A small image captioner, trained from scratch.
Model: 12.4M parameters, 64-pixel images, encoder activation silu, decoder width 384, decoder activation squared_relu.
Data: 48750 training examples, 5.0 epochs.
Rows from block 9 of the image encoder, named by matrix and row number. Each number is 500 + 40 x the weight over its row's rms, rounded and kept within 0 to 999. All counts start at 0. Numbers have three digits each. After the name is the row's rms in percent of the matrix's.
# mid20: scale 3 3x3 conv (encoder.blocks.9.mid.2.0.weight, 72x72x3x3), inputs 30-44, a 3x3 kernel for each
mid20.0 101:480552525472525544498494560460461514448469508544374481521439572536482546489534545479474515500488492458587491517412550488513562461560510500460487480448461503464518536514524557486562591514580456536484437401503425452542510578448482539496531508495570561434468473495555498488457456501484481497433512530496484425501483509534544470534520542476490407518498502536455461501446548524565523473485536576595470518606463
mid20.1 100:556529511575461513441521459509486542506528498523502473471578506458571527447476406490515573512466483552372457513516505459493501473526484518507476543449475578536596407524528539549548450559493506547473482540489549514534505497615508501500495552508431492566450495483502503567487503529446470467512512478428501511484486519458451480544508467550540499530513498558509514500504496539478490522554499524442516478513462
mid20.2 102:459483448567434527511511562515535443502490545483503504412549505523536555467522498510483530554498506507558531501590512537544498510456535443456447449584509485476517540409507502524484538496506398468431436496481533528579457526408424502491513458457553482534472549522533497531489559440552448464467511557427475552438551507471536438488495536457460525517557509516473508501572489487554394571452596537564511499473469
mid20.3 098:481549462470532495461472487510542500503525508519491517467463478480529503534461523529536545496522533462450487489456533558521574472493499441493523467489493491473481502494460454539474481462508509488506513531538459450471484440486551451446479456510531464468505480516456463465515496494462476454489553519468503566472520523488526560420492529549441544439547499475489489463531511492479493461597637533521494477575525
mid20.4 100:421497519517438441522498559527462522506524445459444535459485477493495458564497508546547538552489474474471410486520560511436465518478483501492469504449576546514529554529549557509526475568530557518486499514521474530475534610576505496501486509510571511603500514500474540478453510465511590498496566522499565536453533547446495439572465539607490588469476496515450423506467522548484526555503523513614505505523482
mid20.5 101:412464492493489478471556489519568497467510492420552521527484464507515464455460463494455463547546461547498522516487541549387523514575488544471508544474523526545534514459474563561501448534468498567518506488515587434579484557502454577529522489514495503473465519484476446533526560502505478513488531540541443411526532472448440518443461479521440504469442460537515439483502414544474518552596511533592525450509510
mid20.6 101:529455446432490534498490539486539486489455511574595490529467499494456554530487532427494513583521465475544517581537469558527488483535541559525559516439476479438470494456509464567480537510475431539479457547484541442438532505457494498479455522461484486555509532477438460544481540567500547535550502485530504510485514541619528605521511458478480503446497479525486504494505520542445434588537475501486535455540485
mid20.7 100:475486567521477488575521513460529459489492488451476451535446437505502533488563470497513537475478477545443533538449515470517533541460514491483479448572485462495484527492472547509568430480571452497478531470542571560479514505460493506541483536427448528517505511482514551433526463531482527440545511560468496485599522480468506493548528460546462441509495519492477460505523455486472494473491431459485562457480504
mid20.8 101:505497457567442483512530548465483489513505466441470429506474511518556470576439523514572469453563552500486467470517491438535507466459533491471432530496524473473491507512512466429487514480546485525526512523457509507465472461480506431541521509549493529475540430567444478464482501487442522550521526487491482551524532520524506499469509517539521474453454510553511507563516428417473529535515471493557576557494490
mid20.9 098:557528485539539529444552511496552530512485528605572551468519493495476450460567572473531566508428532527482529541597494528547477444506475487530487473470510495468433504528530527529481527535547409492490523478439517527483489483482499574510524507425436543537467581550465480447494475543522503460551567445451439495516515523549478471548576505537458509393513510458526442498468438416473439551484477485475474528424463
mid20.10 100:504493482558505490548516535449484527524561485564505509599503483517569513482487514448523548518503501461458519507522514489473551549506543560506520460422489519455538474539475499476537559515429454597420477457550543591592467534539442511509427525586533520511495503478515453534580488479552455516527571567529538484605471455477513533484470535491425457471481432490542447590487447491557482490529482463503505556497485
mid20.11 098:544533494486470499487425508498524490489577535486509508437480546558526463488532481537494527521529528583524542450511394461496483490448491483502465512511457520493530437427513510500486476439503531463505523501529479494518465485531496466531571508517487500516520418478472486442517476513483462503490486469520503372464523493460420506399463501461546501460508513433513510582566511544569489483497477498463438526439483
mid20.12 099:548569499486489503439471502524526493540513465532502482429458467443507513532511462559546448455525519464512478443425519509543460507490516534475534501520562503488469530526518533565496571472474447456547501501493545517462440490530569521441526502432494547474592506460480519460529465542510480450530537542462487544481442497495442511513574446519549521523494530477493512502490514472419527516511411452417395449394454
mid20.13 100:495509487512502527490542529475515524498461444493414440525492556413470473502491528566523505460514489458478525510433449502487505461494437510492519497467545478515479498453443444470534506487424494517420510595524523452500430521489418504400404448458493528566456437479486471595538518479521500416436487488487488484489469512536447498497582572515431477590527496543578536496532487516475532527488520495489499444492527
mid20.14 097:546543485484482516512497472518482524478497562566481527502453467503471430546577567538523428500456571468528534552476442525466515528489473550462467470481412515432515480551513558508471437570522500535465569567509554587549493527540477550527499524465557524486448543474481496515484486469499525546512493511467472475482547482441505549524454513438438461439549432428498520525586520513519526543552553511529543591545503
mid20.15 098:480587535526469512496434473469515453534560524505446580499460483515487523440447521502470565543415474533553462559442470425495490533483422490491512429562571554490485393486479529501513552505449519574496424523541536474492499436428493439471447485524455462507496511571531526568461431526526574527508543550443497558559446530504484524519526478476533451560439432530469445516421493525531478515512547579411549556497496
mid20.16 096:436480467465495426484498515498598551498510475512511485547559500462481461463539459483452500507498492552528517532464480555544565499525483528496580442446540433492557534455530514419478525509436454510456538487459396446463484575498477518592462509429561538500577432529444505551476453483512565482476451459590518487568578504499567538614458489478517493476518460482426412462470469560493468510459547521528482532412607
mid20.17 099:566509563570529567525499525520518491474479478524517486515503445504550500537544488489463503603530542500482518438531515513518461494526483448473424427466488557495418518417476531580514503483484586523498490485468476502485494459542450484470484427500441472501444479495500465484487509503529533504566467557481498513533516498530500438446473521456531450507486515487498490547497494430546502471534523516405478407546538
mid20.18 102:556455503486495503528443507466486549547552488398539446503521501506536464472471540471532553459543509516530532521498518493525503572520422532527516489515488472470579447605465580514526543512575479452436522407517534509466538440579548500555534575549550464521517532511514482479532541495514591450522537500633549521555541458580533479533469462515523499570536548429450507451610536495500410522499458530558551520494502
mid20.19 098:489537486442518465484523460521496533438506553557532468498521531494480472458538472509479516513494596473459489527536433506567591526488547506524566551521522552491469471549539524498484475497401528521487514586563532460543533503455393480547506518481496425470432513476425541483501545530473492540497463478551537512487407488497528554516525458456533505417491494429573459503530529460475463494504515510475522435498480
mid20.20 097:516472516437515433462531531442446482437495508485479464616570513510522503501527531516458497459404478502476490458486528570512508508495512509492490473513482570476454529474500536572581540656556492456498470531480603540520548505461517595486546554512516526535464555495505526395458420521435464496530557481519476475500502511514477482506448480527506405455465564427438492455462481490539435447479559535425461465428484
mid20.21 103:499434501464462511500393515511497381594620499509493468502539559499480505534487449541452462499457512554517533566477484520450402473517490512520509498515495538552483528499484523499507544579565445479530500469455414515521546602505525524485487543454500577520453544554539533530417524514578500510456517474516477404461455444501576495541449634517439479510558492478453515577395554548507453454509501458521482487501481
mid20.22 102:575528472471493499503493519522498533510493507521567537538502501537477479522486541479484490496494479480481522583482492494456506488473480450476536474461471506484484544520491467492451534483458469598493439498498517518550492475544485550509489442378518524486526500540490520522526492447483508450425533471495490449527410476553529495411543518504530528457479543445556474549478596508523534505599450560493451577446496
mid20.23 099:443591513520458532580476547450452461529577569478508525471515455515524497541524487445543456544448522516518481510469552518477500492498521528518513488593519484492529499422494470517407526431553417561495510498540524518490480480446495499455526446457488488514524472467458527513459537484426538524515504468438518480470501526450448437498538523466475402470553470501476503468462574484498538515442548467574589454459547
mid20.24 101:495463455469508504471441549486474486491571455469537549541468508498521500577484546502545455459451527503427509554517484479496466467516496541503503499495519528484482500456492517539516530482485530553459483539499492465472591529521546517539501488525541543550619511485494546483562526472500498521537532510424480478459489524515405500573548480539447584607566533521520435516449563520484508488577488535555550540498534
mid20.25 100:581532489547466511439548490487487497485547523526548546506494533477511521471475563504493515516471491521474476500446515524475517472546506526444524513499555462495567511540513526428497584417477565530588525384478464576527514562511466492417484530464520527422495512587472513575494521468559486474534523509487467463499574492519517544529524546525477556553536485539536504575418489471492508548493502454503450504439452
mid20.26 105:464483488529444458498437541559430453533482484601545555483563551431471486503508454530516529559475601526450458483511511520435434467514550453558507483490495493483591577507502538450509515517571493540465482530566468443444509520507435493459476491491546457489561532505473480493514482499543479558482544464500504495521529540610572539480515524509474488498543546551465474478517531398429452524521506576552500517521492
mid20.27 097:529469423501413475502542504517556538443463495545500487491459544473447488521496434556548466471511486526521519484504477526487544511514503546505548513466456518530581529472439542481539542433495560590484529470569394520516524587591492549539470445489550553447545477439498472443545484449529527500496598455529459540442522470548573519452513486542458491538565492548469482499519466521525508444566553478494515562541592
mid20.28 102:472496470630495549561547551483475551542488527485458527540524506496403515480605542472506431446380515517470444483491454556537539523525516515567492496472487603509522541550479502503463543489548523558492496502484519589470520508549526511508501552446408557545507518486433484559515487449443441483486528513581478517531524522527554497487477540505495468494520513466546475547464473495472497525503485489506510561502515
mid20.29 100:469522413544512521519501564539522512500555519575537595520487500561541469526494434531472479502514403539385488453534544537529513477506518481470507458510500536456440492479514537518433512554458594577496476445502484439521531468481547471444461517449449489444511486463460534489480558496508521480487543419505569500439473500483532504482477488486473535547459540497511466532438441523518513480421519435499432517513513
mid20.30 099:575451472548509451440457491507469452574497436556528518500508487506477498520518483489576511466527483553429470519516600567501545458492497577547508513552492513524521497501450505402534471492523526440515513554413508494491563570447492601556503511482444562508474368453498451466485471545506489533523520514465477532538496434527445520510520541518517503430479585514511543531497465515470476572494481478417472502519566
mid20.31 104:493521441468594461524449545480501480524507448455490455484505525449566421507476547533522542491528551481465478518492513461494514535457499464525609497571477498470459481478552501425455560481461494445547486528537466520583447534442482459559539540490467538503459471494531541485460460489433560438446471474530484522508559510483486517504562498504506532496387460538477550435465456550495481483539478530515520504486476
mid20.32 099:534569532527462457459491478470544508508530464516528398451484421486529525458470498541524511533499491449466559443436529490566472511442509550530546515475460479448521501505534518547487464528555452442485449503576539499491487474536556511555431547515492503522540488501475553513518496471536523487520454474504568482521485493552493445578519488494518470434533498501454431520586521588504454454526506530462490502501459
mid20.33 100:563478541420458456504444512442461452522435534504458519503504552519543470483485529516539477415481472486482504495522553415484455432415518457546525520387438510523477575522526528438527495503495480491538416540501418502526487409463462461500478494432553545606466549478474555476571493524484499529443525476485522473458449534485458502553508510518486554523501520528571494531498491474438471470524527487525501497559579
mid20.34 098:469531534544466592430518483501489504505529517511469466472555450484469533547511487510499530545502501548505592537525544509497529483476480526471454558435463483535428454478483489492425473419470417516505486533553415539526499488513510488498543475513424496545500507464576454474486544519448458536452520442537540502447498497463527547493468441610526502508558541529497477544472512467475589456473465487535529548514565
mid20.35 101:508503474551510547549502529533487543488450578466472496482565548532488557495450536542487554492529476503472499487492506490484466504449450533452518531472484494507466483527496462498501437528473478529507438469579465509531500438496494468480433535487562475454472500526501521515483564544437472463472515516517578439535401577474509528469534535463543541491524536472551487461541447535468512478536465507437443529556488
mid20.36 102:467580502572431511417586508501502519502497530508451427520554424496510513476489489486528584466567490488480488504480588494491512503495463457565465487492504507532466511459516435513477443378439451451442524397470431503518458458560450492461461483532520461466435488566463513507480502492478490529488582517469470499470541548498534504596532575484512488563492516577454547490472490437448503495523547471553503512483493
mid20.37 101:560485550552493468420520492485492534503578515534538464519504444516434439489481417536425478540549526565509507492495464500483504534452490464533492530509502560441552505449519471502529494480455583527470451489520483436521620570569566475550543556478481489479553526478476524564576502452604437477383581467501479530431520487526459466555468441476463510483479558466484494493564468585483405507495497444472480434458485
mid20.38 097:448505448484465429482513464459441519476491498493496520506495487528526440425494462500486424519470471457518549518429480492443529595427531497514454438574480492437463498473534524507438455491521446568452573475515524569478471490479524484496527518490587451586504528544498604528522499461500518573488539469473566547488505496474460497476533530486529551417520453517504546478425591437549494537474449467504548444572559
mid20.39 102:521482450532478465500543507573471490524508469536488470487474487518537502412450495537534451458464516537536500519517497508455493584490442467525494482483490512505496434419431508506437535520446502495493538503572555466518461478495447507478436523457530521510533445487455501512501465480476411467542467446538513463481571496482471474477531516538537538561490539525538472565505545572498527540566539517541527437516506
mid20.40 098:477488500468464514488482384485476424509560501504500544493503454564472485546553451491454474495565574544447530474547458514446469543475429520535472471480490452519484542497522512507507486461466500575552599495567513460499450451529572465548582516515490409476514459457486484502450498592405454465546519478502506515467494473509469498574485545475518498476468540549496617533471453550547489532527468529481482540424460
mid20.41 100:510427524520530442460521509501521512523526467500474479566469536522491489537500530427467520557529543516465513574429576461482507468488444505486484513556493561560425486520459442493507546488459500463523541490510470580478516537512511514555523525496465548608571515488501522524464456416469517496461481506491521484482519393534419484440560480515487497504474520455602535531493511551525543517504492450462486453434457
mid20.42 098:523544509431465512481461508559484500514578506525477496447485449554442518497529520505504565576483519511543487531526536466513467559478475449556474529542448439492536496541444423533456471469465502562494478497402440477467526466484470413463444523463459481479512526524451451504511565518492502519548501536518504425474519505539560536544455540521418583595495523545454478481397472598485495596501473397536616598464468
mid20.43 101:464476522551531463530533533480502513489499498450439485531526502501500556547556455521511450451552482455506473448511524550460568501536495544538527501487572561438554542455540471538525471578562544506552525538476518542561510496538517567530542547627542528501470523487539523514474531509493563590511481494552492465544565432488442488497533517482472449515474530476581513549480560501529529447522490438480436510554428
mid20.44 098:502565507496580587418597506474507415552534479479499479462460572520505517553567468561536506449539486489506554549520454481568481489525470570476441476529469500493542512439423461567492576429484449462458452542401532481419483563533430400476410500460470453477457533571484504563599502505558475470565488534489445421524443479523514482454520500498445494551469532486534528541479456550522495466449535442467507524485470
mid20.45 104:491531447559504553519480469532565470468476566500508403494475483462457480481456525480493476445492535518482559521497474484493492510511495435456453496536503511489527455537501584509427429489510388542508523502547495494477490450556479467461543514532449448542457503418425500528520535464497484507487471557507491510505505495512434513432513573501537487515499563513587549490512535577426505511503534411429517515428481
mid20.46 096:514515530470510501501467501548455497521483518476513503541451381500519482496481532460419466510483468531516533543446566550441530472505483512478525538496585452524456550489477500520534514501493542542413539504481478523523488522472516522520516557473512541452550524462531473472505499514489519545543502470494520502452531461542500497559468508550530507463474493500516476472533512483491502501526468500426395409466452
mid20.47 099:476507530499465458520454495515546536488533415510444535450512561471408515509470579428441495440558503399472465428518422503541589540457511435450444505525505492560583494516501517529554596501488574525451527541518473493517529463515507532574503481551561522429484461513487473474526555475495466519563524512440432514494509465476551449472535475478499415495504449491483550504424503455412634431483524496527395495519464
mid20.48 099:440562469554578571510506524501456455544480539500506482522548466572502498530470492463458460523491502476446534538548517584448503501522521503504471537444488530480512487512511534571537485512501533483463562563527530453488545508567414494481467504511526485502475513452461539550504506485532496488465423566543439585519497564420528529448520446549447518560481468506517486451439508481485457467524537419615510536434536
mid20.49 100:516512589466527488511462514499534538569478536507555497533510554434431468590492461496525510556545535542500481459450519480460405459515458491511517495461570518476433566495499470525557545432509549525509472469529538532516482566440531494520476558480550445453494487565469507492413611425510512483564471494474424451482458524522427497527537527576446480499472472522541520535456482514585538515514572518503472510507450
mid20.50 102:445556550417606533485466472465440479496507490496479480408481463526559518540504521510537525536427505517517506512542506513498483564519501464511507546475478505521499511509470538507521439499529493506454490424558519506527533508514531490549559538530486475518530476498590530507553460487500518522551573539526502494473541553505549480610418519512537545551567508478503451502487452498539447445440452439510520466523478
mid20.51 101:411569550458543454499465434511499441533471427523431498458561601492458553506461532577495513475543527462596514443469525500468521607508530485529460505542557515505431504519501547503483547450530513529485482503439518538481526532549485529509490482401560504465542545510493547493552480461517462469457495557569461537493527547550497485530524511510528462489533510502538477473477536526470544475485474527458398542415453
mid20.52 101:452431490571440508460535541550515570524549535459574474484447491387499549484488472574584517522487524521480501561425473500506545455468534494484464475464446473519506528522457450519491599501482574519490550493526546425576464544532506460459505467487502510479485480527469434547477541459521500538518435530506513419468500484488533516487481532524479534494500433470487429495543459518537508487519549501531545524503508
mid20.53 103:445435523600615540478490502494490499547512486454535508439583486466493562533475521532484531444475577454544516491491579432523514436436546524444499496481538492467471516425510505543440459458484470455510405490525525470482506517446548519503448517528519544528472515472479546548471519457492547456508531489449520468472508524524486518563466512443469551492530500639410524479564565492522504510526551576515522506433532
mid20.54 100:521525455483564518466517516536502527517458575471550488433466473434484453508517446431538428525481519456516527498530491480513477427564532551535507508489552498483502555451529569507526513533525455517505498505520392491488445579476479525478570518535464515502462468536479578535432449534469489510455538591537538492531447527519447482507486524597566531425577526518507472462490472496535502448508512571445457525488452
mid20.55 099:436431489413556447523482454507502526494527462474505492474437500542514606510462468440444462512541471515514468468466527485564463560498507484449510448533511502423490505560513560453544442524525452534538493461486585494449455495475450500490481530458539503530452551468481452472461501550443517459465475442559514515534522525451505516496555537499507482545504516527440516496483470452525474467519494509503515472526439
mid20.56 099:496488557542499479522510475495570490521472537492480503602521581499462520618544530538472469496490513511469525568577518519485553497484522464483601535512540507502447542508467471437509572533483485534479504430492502506535478522483472456505471493480466486504548567466444444418520578405533495538568479498527546549556482536502503515519499546438537565539567463494518501530531448473499489491510504519440468560475497
mid20.57 103:538548504526495557470551538492475491558546504503560564591469457472498508426453456553479573537567528514488499602498555509506439517509517489560496528476481534509487557513492535530497486536492520460451509562511432533520480473507544555534527530510467371419557485474485466492486519472515493452474470545510519510473461446521507464529522553498522510570447431503551446514538487537442545542462466525454548516435408
mid20.58 102:481495472481514500561512482555497527463483445489486475487488514488436435469487519500381518525517527574492551511451445513498452542529529465424554474544503570463437445513500525451493518532520490540476504427492497508548488451503515491461461443472436459498407569455442431557396484528467466563510516487496530557529472539463462533413461445520465537507548504500531513512469586518453518455429455432473454502470456
mid20.59 104:446565424566461529492504462543575484559452453523457532513460468438484491487449499553480560511452536531506409479447480502563591513473478498479446483484552485454555456503500494496429545498455480577519537496495476437526438506530546526515522553448448536558493520539438516450516518449533495577496534550541475498388505454446536438524543460491405459497502501474532465469485534511540501480531491531446427440498513
mid20.60 101:465508554515510549551494564490606498501465458511496511493557477522523517468485553584475437565518467403524451509564506499470531493488423556452503552532517461555489488506592578545587533502526512549543545556517574527502491495472459461479482517504496453504521500457556487476466482428481501545544455533519535475516581482532506474482524537481524480467509452486532534548465495432531460487489503449516478496507450
mid20.61 100:508462566523466574441573488511513513486521501421477562524526539504515566471435486438551465485540538511524521482546464554535458515541482495500454476439468593500503476530544473475514424491562490540517490512479463398486561463480557543462466475471457518592512509520471476496470475486438428471451552491468463418470463491488519485489466532491472466535509491530554530572587522497526529420476445483499448456523497
mid20.62 100:512481532509504536455483534597564572545532476590470483531452521436564440511570498471444518531449521459486445550567481454593524539488507524486520484560572482509505529476503613494484481497464475464522495454505462510484486473443502521540525456547473523434571535445570475467508480555495587457511514559528482471533475448568527552581486507518460520503503476484451554489433499513531544387522521537500501443482511
mid20.63 103:487498539430473496493486549531454512447452490522514510517524433482531467467529457507492585468520498512458503498550500532488501541536467465525481456532470460538492450496426461487478450474468476506393475427505504528476499437450458513527494512514490420385474467520527494471481525544517481523491478544524479531452593521484484454452454496467527528462516536442505462481491583484509521544422504482499498514453508
mid20.64 097:484551504515457470535536500485470510562502496551522470563591453471489450495492475503505541557473519516464568528532498558537507445473478562517562516390464556548553494532466533526420595494487534533489541447480504539482592538470518540508564487500535525530475503490493421450489572476542485570518509551520452528509496466477454538478470503515447502552499486463523544487410481501491484529539450519580516510470511
mid20.65 096:490521548478478489461469476505543535461483504503499472468481551539506493526479484537503524557528474459510455547445482513399554516537526491539485529559467515583533433475505485526460508467540571534536430449608465403537607466518524458483478518502459439501492503520501426427536481522510532458491502537500505564484563516465556471529466493484484605576460467516503501470490522479476472521485459455574547464550518
mid20.66 096:527528437489507511512471520501507545476499498417490504560523457543508426527490537474498477466479434466516470459476566550481528511569547550468400569514517540514498478490543532558492521562524609569525580518577506532525524540583517553600518522499461512515531471464508490507487504476473471590481503523494416516499515537584507488467525546440410499517482484541485462524452378496494442407511515485460499463525511
mid20.67 101:597512586548513535535492431525650544421614431536580524545481480461506515487508480431401542570473524514524440459538479506417531510465488496495498493506442481516482476512512454480474509468466491519554538500514414597467476458528500463530458411565461483484545478539496518457500522495516487510510454476461560474461558411448466403472478482538563562533532478561571466570519526578497501501516504554508500412536493
mid20.68 101:528496561471509526475488501488532525489576535484449496468467520544498540495585535455495443514483437507554529438552520418496640527477495448563436557520536477580497452572450547508517479454562480538525488537536574491465517573476532533434632558496423462490535547560583501513501463496413554402511572533526413490510512597483584498532513524525498530573506542435571505494599487505499497505527468435490454490486503
mid20.69 100:517508490457529484467505480493454487446560453462426526518458496521561503503531448445491554531542482503457484527475494450495474447460482455542428451490468456475440495517478521530482523524500467462464528439485488534438507504464541422436512521544551480497524548550602541530480499482473487503475540458532480448445554586476472467481546479482521537535475528553452571490497510447491516472522459510552576468500412
mid20.70 100:459513515537449510583534495508559466432440533557514478503539454490487499544514492491493502464508428555451465501518489467467545507524454533528444451476470502524525465465495565596565478524516499526505497531536581479488458505541529601562517546551516469523511504552538460518423462542497487438505506440506458506469553538487546568539545503496414471503481483504469405471463487512542503470559494479529565492516546
mid20.71 098:556543524537421504483441515466526435508470481442449525558521476532543496538514564519513544527598548475465569522471533428458504476457525487523464407423541482559523413503475461525483484438360562506488512513476515493546459463524484504491445442487453564479505585499542561483520576563512502510483469517447492518522531501483465445583591482518543595491484525529532553505526521504484544479516528537536540472548582